{"crop_scale_min": 1, "horizontal_flip": false, "channel_attention": "se", "kernel_size": 3, "beta2": 0.99, "steps": 6700, "epochs": 8.4, "lr_schedule": "cosine", "final_lr_fraction": 0.05, "warmup_steps": 1340}
Rows from block 4 of a small image deblurring model, named by matrix and row number. Each number is 128 + 24 x the weight over its row's rms, rounded and kept within 0 to 255. All counts start at 0. Numbers have three digits each. After the name is the row's rms in percent of the matrix's.
After each channel's rows are labels from the 100 images, of 14976, where the channel reaches its highest value: "colour at peak" is the nearest of a few named colours to the mean colour under the peak. Only what is clearly more common there than usual is listed. The data: cartoon faces. In brackets: how many of the 100.
# conv: 3x3 conv (model.blocks.4.conv.weight, 96x96x3x3, each kernel summed), inputs 0-95

conv.69 109:081127105119146010107137125108106147169151113124116121112134142118125118109103160158123123134122155157059164108101115156124123163116087119130125127152090101097135137137131116131143138137131138133156135177103135104135144147138106117136098097108114129119150147113129092116122156114119146133
colour at peak: yellow (46); white (25)

conv.20 112:114155160121122162172135149137140149095151100120143136111141120141125152126104091172123109121129130125147150114148137110140149156138123127058132130081130150120127109139114102124134092139115110100138100113174122123120134105146115134129099118108128112004110157128124138124130100127117091108
colour at peak: black (85)

conv.46 102:194146168123136103104141129150073146154141166140128146129136151102118141134087098072113103110133131121126073090160169120160136090161097096125153105129090145136141169111150131112104166129127119118148135152138140128127115124123089136125129167138122114126131158101134146109142151071126117115
colour at peak: white (95)

conv.0 090:143131109130177100111129142155096136109139119134145121106079127089180099121113120158112138144129108100154127147146127112121100124138143121112152203107137140163150103114090150169113094154124150127167107113133097143170134159140124137123137117163152105194118131113154123093150127163156102113
colour at peak: white (81)

conv.82 095:144098152130144141146047114127130130176132130101118134144134119140100142120120156117064089119121152196065091130083114142100089167128100146135115150127143134099111128141131150128139146105124128074143147135134123125145155135167096126118164117159115120129146168129126139140141130129103116123
colour at peak: black (67)

conv.71 091:114143142158110110115117158084111083119135117139139128120129120129154123161088118142120101094100131100163129137160104126100139096150119180082072128129142066157160111116113120133174125126131104115112124132087108134130113170168100132130156098142150149136103137133165120165114112154104140171
colour at peak: black (43)

conv.7 085:104162160140130113114157181125142130134110182144147096103124110127095127126142142110122139117116159132177136160138129135139152103117108102167098121174118122164162149153138155104138150106129112147127151143104126110072162148138148134138116138104100159077118129158116154125135102118120197171
colour at peak: white (65)

conv.70 103:134115109109129171131089126136102110143157117091156132101133119124138228128133135149125111155159107119098092119088125113142168125107138104140093130137144134139066145147114168093134121107110097137183068110111101142122100138135105109099136117123121100124130141108139125132142113125102116148
colour at peak: black (94)

conv.79 101:142135149121106139122138111151059148171108133142111117090140132178140155128125119106140135129118160131087083121117221144162149094127145088124082101110118142096112120154126154133158131132099141146118138100122139118090148113147148122128136113105115133149130135117104115118154113073114164117
colour at peak: cyan (25)

conv.44 129:089122103096145123146133147142128126134016117112144119106138130124134130126141092015107114134130127138105163130060129140085139145146162126112135133112140169116125138120127130106114136107135135115122136116139149147140147132142117129123138127116132102113108111138137119121126123081103137107
colour at peak: white (56)

conv.45 112:163115134127123114101142100109123114143165075148147119087131163172105097156111121177124130145137150106136110128165089108137144144141126121113145179092150080161116135095163117095118121112119116158092147112107125106152092108114125139129121093120191111112091138134147082141124114145099140129
colour at peak: yellow (26)

conv.76 100:108089140154068146110134171120135127145125096123161153133122122165100153123133110144154093128098129130114140131126135129136169100140162117122200117114128151114116136119125138101140130134125077135100101108133146110147128112158133015150094141113103126123141116134113138146137095139136143140
colour at peak: pink (42)

conv.91 090:155164129128146061150165113092079093122107153137105103085117145156190153158107124123121156080138150106115124110070128125116121114091100139135094144112154107154145111136140160147152123094141150134129115153146135137099131180130146136129123144137156123109098108137128140102163116126095138120
colour at peak: white (79)

conv.14 104:179126159112116094117132157114120116146141144129126102146107106145127128150112132135114175137139164111145139127081130132110085109134104112171122150156117160117190153134125137132167145083116115123153141156093122130116128114049107125090105155158105154140127122139119141059147118110102122122
colour at peak: white (81)

conv.6 094:094093148136134121147122163109114076140111143144158143084106143147126109183129086128137125102141129130125155128114116106107140140114125131114145125112168092141112104099110137099162127133111075168165127132084092115094132125091159130145114114065167096121163141128118106110135114147135180142
colour at peak: yellow (46)

conv.17 099:133126075128146136103131105084150130117149154123110141162153117059133147117125165127144136138090098127115123154146113104161131129148129111100127113145141140125126126137130105148129141127138166153097087120186121114123133148134105127128132174116066160068098152169119166125159087114118148148
colour at peak: pink (33)

conv.24 106:089128139147140152169143153145083133140118117111144133146114155124154152095104123104139119135120117149112124122139152134119161110099086064120129138104079107076096123148058113116137132139116084118085130127118146117122145192148137113146131153088124130101131106128115142185122110107139151138
colour at peak: black (52); brown (35)

conv.49 103:110131108154094095156133088133124132114125113098170129120107131100129093182115123109120104103134142146121115132104167132134181139129091113090123133129147146118093110160133124116114126129113087100134160138138108127073134106188146136124138134064124132152150072174093144109147121115151113154
colour at peak: black (96)

conv.1 098:134129104127112084156121122131133105168120102182131104124103162087126088178116114210124115114147117108176128151173119088110136128143112122102125126122169156152160115112134131112134152140114136114093141167117125110109139114133115129128101091138133112165125141108146080087130123150141105095
colour at peak: pink (46)

conv.35 110:117123149113099114167140142123089123139132084141137122153114116093116044123122106154130143159161132107129148114099140139034090112157116161127124135162134192126146120114118105108120087130108147123129152141116130135132126110119109150122132153160130152177128115105160113097150130122129130127
colour at peak: white (61)

conv.95 100:156132116136154107107146128144098099131119185141142131128156121144108171145079100128126115092149106137130137088136159148149140150147117112104106144135113185143121137139124177155138149087120142147188105148144133136057137106157130132147148123117119112175128145129165141104185123123110112138
colour at peak: black (55); white (37)

conv.32 070:107177133117107133106116126147142145139159156129154146112117132136122117128174160130117149131138135099123144163189089123118080134137114148096075110119114177121115114153148130140118104075151131161139150094171134155100128116134101175128104188155112127153125128129150109085158109142107112123
colour at peak: white (96)